From a checkpoint of a small spectrogram VAE: encoder patch size [8, 8].
Rows from expert 7 of block 7 of the encoder, named by matrix and row number. Rows with one number belong to one neuron. Each number is 128 + 24 x the weight over the matrix's rms, rounded and kept within 0 to 255. All counts start at 0.
# up: expert up (encoder.blocks.7.mlp.up, 8x192x192), inputs 96-191
# down: expert down (encoder.blocks.7.mlp.down, 8x192x192, transposed), outputs 96-191
up.66 [160 151 167 157 131 110 155 127 147 157 145 128 122 186 139 121 127  74 108 115 122 111 140 171 130 166 116 129 154 154 164 146  71 154 139 134 170 139 155 144 168 135 131 155 153 136 131 133  82 128 147 145  79 130 152 129  98 111 115 124 145 155 162 157 111 154 134 132 147 122  64 156 145 115 141 150 186 130 111 101 161 127 141 102 143 154  97 142 125 142 145 143 129 148 111 119]
up.67 [118 152 117 168 123 126 142 100 165 129 129 100 107 119 172 128 127 137 155 109 137 159 140 126 134 152 124 145 164 120 145 115 194 147 120 140 157 201 138 138 102 100 109 120 154 147 102 155 138 140 117 135 137 132 125 121 125 122  87 164 101 132 114 113 125 127 142 141 172 123 128 123 145 135 105 127  98 117 128 124 148 119 127 128 124 118 162 130 142 154 109 152 113 108 178 116]
up.68 [137 141 146 130 151 124 112 137 141 116 176 134 131 133 117 123 107 122 113 123 127 134 125 150 140 137 133 138 116 127 163  99  75 137 114 136 146 103 112 126  99 110 114 142 120 141 127 133 146 110 137 144 143 143 125 122 126 111 113 118 157 139 133 114 114 105 140 122 108 122 130 146 126 140 121 152 138 105 159 105 101 133 126 159 103 142 137 136 123 124 131 135 141 131 145  97]
up.69 [126 120 130 134 127 139 172 120  88 111 142 141 134 138 111 137 127 144 104 144 111 155 120 125 118 113 125 136 118 140 130 127 125 153 115 133 129  89  94 122 105 131 120 116 127 113 141 142 157 108 138 133 123 143 152 143 127 157 150 109 154 106 136 136 115 136 152 101 109 153 125 110 119 124 130 141 123 122 141 125 114 130 132 127 140 144 103 117 117 109 107 135 136 143  95  94]
up.70 [155 133 118 142 124 128 109 116 106 138 140 129 124  85 128 119 125 143 136 146 134 124 132 123 118 148 175 145 126  83 107  95 139 111 110 139 117 137  65 135  81 119  97 128 137 125 108 129 167 101 130 144 153 143 123 122 144 165 134 132 152 131 117 106 107 112 165 113 140 100 168 110 117 147 135 114 104 113 152 125 129 128 122 139 115 122 165 103 108 128 132 140 116 121 148 132]
up.71 [129 113 131 136 134 138 110 128 116 109 139 167 121  74 188 132 128 153 151 157 117 137 111 110 105 138 132 135  90 112  79  79 214 103  89 119  61 204 109 143 122 112 116 110 102 129  78  96 150 117 116 124 140 127 123 103 143 146 150 110 137 102 108 123 143 131 137 118 134  98 132 109 132 120 106 124  68 107 101 133 109 112 101 146 127 129 138 120 123 119 143  87 146  71 150 140]
up.72 [146 128 150 143 112 115 194 116 133 115 133 125 123 172  99 112 118 111 144 121 128 116 141 146 120 144 139 116 134 129 150 149 102 145 140 119 146 104 148 138 107 144 138 146 125 146 132 146 114 128 151 125 136 126 145 136 128 118 127 143 134 155 152 130 116 137 131 138 126 127 113 127 127 127 123 137 153 123 155 148 124 128 160 143 143 131 121 139 125 133 130 135 123 145 130 108]
up.73 [108 102 117 161 123 135 151 141 127 113 115 123 128 106 102 153 123 150 155 111 111 129 109 103 153 137 120 127 131 131 115 132 137 120 112 128 144  90 117 153 126 122 153 139 127 113 123 152 146 132 143 118 105 135 136 116 153 135 128 108 157 153 131 123 112 137 136 145 112 110 144 121 115 138 125 131 130 110 145 134 119 118 120 108 152 134 126 114 127 149 123 121 114 141 152 119]
up.74 [125 101 126 140 111 111 106 114 130 132 139 115 146 105 135 118 148 151 120 119 119 135 125 143 128 129 150 122 158 124 138 142 114 147 116 124 105  88 137 110 120 113 137 125 132 113 114 120 158 131 132 145 165 115 102 117 141 122 112 149 123 143 131 131 138 135 155 128 137 136 126 115 130 138 141 123 118 141 150 101 128 155 150 132 131 128 127 127 122 118  95 138 124 154 102 121]
up.75 [112  73 150 115 145 142  93 148 127 135 117 134 117 123 152 128 128 114 143 113 107 145 141 124 123 109 148 150 140 111 103 117 132 125 141 148  96 133 133 119 141 133 122 128 127 148 127 134 143 120 131 135 100 131 125 102 110 129 134 126 112 147 127 114 146 111 142 144 115 137 131 115 138 138 132 140 114 130 116 127 139 141 111 143 146 135 138 141 122 130 115 124 133 128 161 133]
up.76 [ 73  82  99 170 149 143 117  95  78 111 134 167 116  95 231 158 151 138 213 168 131 127 114 105 120 128 143 109 143  94 105 120 218 136 106 225 116 192 122  80  80 127  98 121 139 148 120 120 175  98 113 124 151 133 146  97 103 160 133 134 173 113 117  99 152 108 179 165 105 120 140 112  95 156 107 139 126 110 119 129 131 146 125 154 115 171 118 142 124 131 116 106 101 109 131 137]
up.77 [131 156 179 119 113 118 123 110 169 133 175  75 128 133 108  95 164 174 128 104 105 141 116 115 148 127 131 128 105 116 151 119 165 132 122 108 117 160 112 113  92 111 129 118 121 150  79 121 142 132 104 138  83  77 119 124 110 102 107 122  85 127  88 101 126  73 117 192 158 122 158 106  86 118 114  99  76 110 133 136 141 138  90 151 112 105 115  78 137 136 112 135 162 123 187 102]
up.78 [128 132 143 119 124 150 135 132 128 124 141 130 142 118 140 134 146 146 146 141 110 129  93 102 139 110 131 136 114 114 142 123 127 130 125 134 126 134 124 132 108 116 123 106 125 136 116 131 147 134 114 115 124 126 141 122 136 103 131 136 138 138 108 111 141 104 132 128 136 118 144 103 120 123 124 137 121 117 129 144 133 139 136 112 118 138 122 142 123 117 134 115 108 104 152 139]
up.79 [171 179 171 157 112 113 255  91 206 131  65  73 153 150  51 118 132 178 116  96  68 132 142 149 145 108 127  99 172 104 182 163  41 166 147 110 183  80 124 170 147 141 164 107 159 129 177 177  91 152 125 121  79 100 150 123 125 135  92 185 129 115 133  70 120 141 109 160 133 149 188 152 106  84 100  75 130 129 172 126  80 122 145  87 123  82 183  62 123 190  96 146  73 162 170  88]
up.80 [158 157 120 144 163  94 174 130 141 128 112 145 129 109  90 128 110 141 126 103 132 109 138 146 132 175 149 133 146 134 159 144  95 128 127 105 182  67 131 183  93 135 112 137 162 150 157 146 134 136 155 119 143 176 130 149 143 126 121 134 140 129 154  98 103 135 125  94 138 114 149 147 149 132 132 144 181 117 162 137  59 147 141 139 138 134 148 116 121 139 118 133  95 150 106 110]
up.81 [161  99 143  74  66 113 169  76 156 119 120 108 161 135  70 115 152 114 112  98  77 115 142 128 134 113 121  96 101 109 181 192 162 133 151 112 147 161 165 144 152 140 173 109 173  91 170 149  64 133 132 117  96  48 138 151 127 141  97 146  95  66 144 127 157 135 103 125 113 170 191 117 147 103 123 109  99 123 119 134 118 127 126 120 133  83 183  61 132 166 131 132 137 126 116 104]
up.82 [142 127 157 114  99 104 157 142 131 116 122 108 142 164  80 121 126  74  82 106 129 144 139 146 116 131 125 126 124 141 175 136 107 147 157 127 167 159 160 164 126 133 134 129 121  95 160 146  97 124 137 138  98 110 140 141 109 102 111 144 136 138 131 116 154 135  86 107  99 151 123 133 151 102 124 138 174 136 143 129 115 128 148 107 148 131 151 109 109 151 144 113 147 123 120 109]
down.66 [131 129 132 144  84 128 110 148 130 151 189 141 125 138  88 153 139 153 146 115 118 108 115 118 107 152 128 110 122 129 148 124 123 106 117 148 158  77 124 117 124  67  95 121 124  64  99 123 154 110 166 163 125 133  89 153 123 165 139  99 146 118 120 149 156 100 136 123 114 117 170 114 126 117 129 170 131 141 156 113 108 134 109 148 133 110  93 134 134 122 130 149 155 100 150 128]
down.67 [206  93 124 184  60 133 127 173 119 145 187 139 145 138  36 149 129 113 135 143  92  94 156 122 110 148 152 122 162 106 113 117  82 108 124 145 164  46 105 128 133  82 110 162 141  11 109 145 137  99 128 134 133 181 110 179 140 157 130 115 146 113 125 149 127 140 129 111 122 124 157 133 132 162 145 167 156 117 169 145  97 146 104 138 176 116 134 127 128 143 130 116 184 104 122 120]
down.68 [183 132 119 156  65 124 147 111 121 163 181 130 112 130  93 137 131 128 137 136 130 141 100 123 120 128 132 121 136 114 146 120 108 140 116 160 132  99  91 122 137  88 106 122 128  70 107 124 144 127 152 131 137 146 134 154 106 123 143 112 130 145 112 127 135 139 131 121 159 130 159 130 129 107 132 156 129 124 125 130 124 113 121 142 172 115 124 128 140 129 117 120 167 121 140 130]
down.69 [117 140 112  54 185 129 151 115 131 119 130 126 140 119 186 122 105 155 100 122 140 148 106 126 126 114 127 141 124 127 144 122 167 131 127 115 105 200 123 148 124 154 156 118 121 148 134 117 109 120 145 126 117 101 142 115 136 118 128 141 120 117 118 127 126 145 119 143 140 159 118 126 116 136 137 127 115 130  74 115 151 120 149 118 109 121 113 129 135 135 135 130 138 130 136 142]
down.70 [158 138 135 160  83 139 133 120 135 123 154 129 124 118  89 120 125 118 124 128 118 139 116 151 147 120 132 135 130 120 133 118  94 120 118 137 141  74 123 129 111 110 112 147 115  79 117 130 129 130 135 136 132 164 135 142 138 144 122 121 120 147 140 121 142 146 122 119 137 103 149 143 108 129 120 125 132 118 143 150 123 140 129 128 159 119 139 145 136 144 132 155 179 121 136 124]
down.71 [148 119 139 213 103 135 109 142  96 120 124 119 135 136  86 137 111 118 141 140 135  96 118 118 124 129 124 142 152 131 130 126  41 113 107 182 138   0 140 134 132 121 128 162 126 106 129 102 126 115 133 119 125 143 139 139 111 164 139 130 150 125 111 141 124 124 134 136 134 113  94 123 134 139 124 145 133 111 130 142 121 148 139 140 154 130 118 134 130 141 134 114  99 145 131 154]
down.72 [ 94 126 116 131 119 115 156 144 121 124 120 146 119 144 138 123 123 140 130 121 130 144 132 109 110 100 122 136 138 146 105 138 175 150 125  93 132 208 129 150 135 124 119 100 116 108 123 139 160 107 128 118 109 141 133 113 136 144 138 110 132 124 118 148 114 128 122 131 126 146 120 123 141 125 133 150 123 153 111 110 109 128 112 120 113 133 132 114 105 111 143 127 136 139 130 114]
down.73 [100 120 129 114 158 107 142 128 139 132 120 116 137 115 160 123 121 130 100 124 121 142 121 135 131 129 115 125 133 120 136 118 157 133 127 102 106 181 129 159 105 150 141 126 130 169 153 102 123 134 116 121 124 127 144 118 143 110 123 125 139 121 114 113 158 132 115 145 137 139 121 120 140 139 122 133  97 130 112 117 141 104 137 137 122 133 130 140 130 121 144 130 116 125 136 142]
down.74 [178 134 130 143 120 133 122 119 114 128 156 115 133 128  74 126 133 110 133 113 116 113 118 121 112 119 124 140 150 131 129 133 112 141 124 139 122 133 109 105 111 116 108 147 121  92 136 141 128 144 123 130 114 138 117 156 122 143 126 121 109 123 136 129 125 129 153  84 156 109 138 148 118 123 138 129 141 115 129 126 103 134 115 117 149 120 134 113 145 153 138 126 172 133 115 118]
down.75 [179 121 166 180  75 139  97 141 121 131 182 134 151 153  54 132 141 112 146 149 125  97 141 141 102 130 127 122 133 120 133 134  68 108 121 152 147  65 124 134 124  82 124 131 123  60 121 140 151 133 118 137 128 147 117 169 120 143 134 128 130 122 122 148 128 147 141 110 149 103 132 133 129 133 135 161 139 145 155 130 110 151  96 121 161 130 128 112 130 153 126 123 171 126 116 135]
down.76 [255 101 150 223   0 116 103 197 107 149 222 138 146 154   0 144 129 118 143 145 109 108 146 131  99 150 127 126 128 120 106 141  38 114 125 151 160  22  91 119 126  65  65 167 124   0 128 144 171 122 130 128 140 153 102 171 139 157 123 115 146 120 139 181 139 130 152 108 159 125 148 143 126 137 147 169 171 130 142 112 112 152  85 126 182 116 113 117 117 149 129 145 251 101 119 117]
down.77 [118 107  84 154 155 104 119 108 116 124 108 156 119 107 151  98 117 125 148 123 119 125  96 122 127 124 142 131 145 134 114 115  90 137 107 102 126  30 115 131 130 161 137 143 128 151 100 110 134 142 152 124 146 149 123 136 139 132 111 136 139 132 153 127 116 152 134 123 158 130  81 135 146 117 157 136 109 106 112 130 151 101 138 116 173 124 133 120 106 119 143 132  27 143 115 136]
down.78 [159 115 127 178 107 141 112 129 124 154 160 140 126 132  95 132 126 137 134 116 118 112 124 117 139 134 151 146 129 108 135 106  56 103 119 126 140 103 137 155 129 114 113 144 132  84 124 131 153 119 154 119 135 125 128 147 140 136 130 128 122 116 132 158  78 116 126 106 145 129 131 135 126 132 149 137 151 125 153 121  88 137 114 144 164 143 146 132 113 143 130 127 170 132 107 118]
down.79 [133 146  71  96 133 111 145 123  98 113 151 123 109 144 157 102 100 124  87 127 124 134  97 117 150 137 148 164 113 135 122 127 169 150 137   5 141 149 132 126  95 174 144 112 126 124 107 148 125 115  93 116 125 160 149 119 130 125 111 130 114 127 119 145 114 140 130 127 185 175 115 119 135 129 119 140 105 126 115 147 154 118 113 129 160 102 121 142 119 132 143 125 147 121 151 128]
down.80 [106 137 108 139  81 113 177 149 143 120 144 129 137 132 127 143 147 131 121 118 134 132 106 125 124 109 117 133 129 113 137 126 180 138 124 107 157 225 107 110 138 119 113 138 130  81 121 118 146 123  93 137 105 142 116 139 110 121 124 141 142 118 132 159 136 105 120 134 123 142 159 138 105 143 130 133 137 123 124 118 120 124  89 134 123 115 125 120 106 124 129 122 171 109 139 132]
down.81 [195 168  57  97 204 107 113 148 125 120 125  90 115 158  94 108 132 110 129  96 115 123 123 131 156 120 129 134 114 137 144 171 117 159 140  57 129  44 128 131 124 181 171 129 144 144  81 147 138 101  72 117 115 118 178 137 160 159  95 193 153 102 105 152 103 123  97 108 201 197 152 155 133  96 110  84 122 137  92 120 127 130 141 138 163 112 143 112  94 159 151  93 133 132 166 127]
down.82 [184 132 144 155 103 116  97 148 124 127 171 132 124 117  92 134 127 119 131 119 101 111 129 119 128 137 136 114 125 144 143 133 116 138 109 140 141  56 130 118 123 108 122 157 118 113 108 123 139 134 120 138 135 122 130 180 106 139 137 116 128 121 130 152 142 125 145 129 133 154 192 105 121 150 122 141 128 136 129 119 113 152 118 135 112 119 114 125 112 135 143 138 158 117 139 130]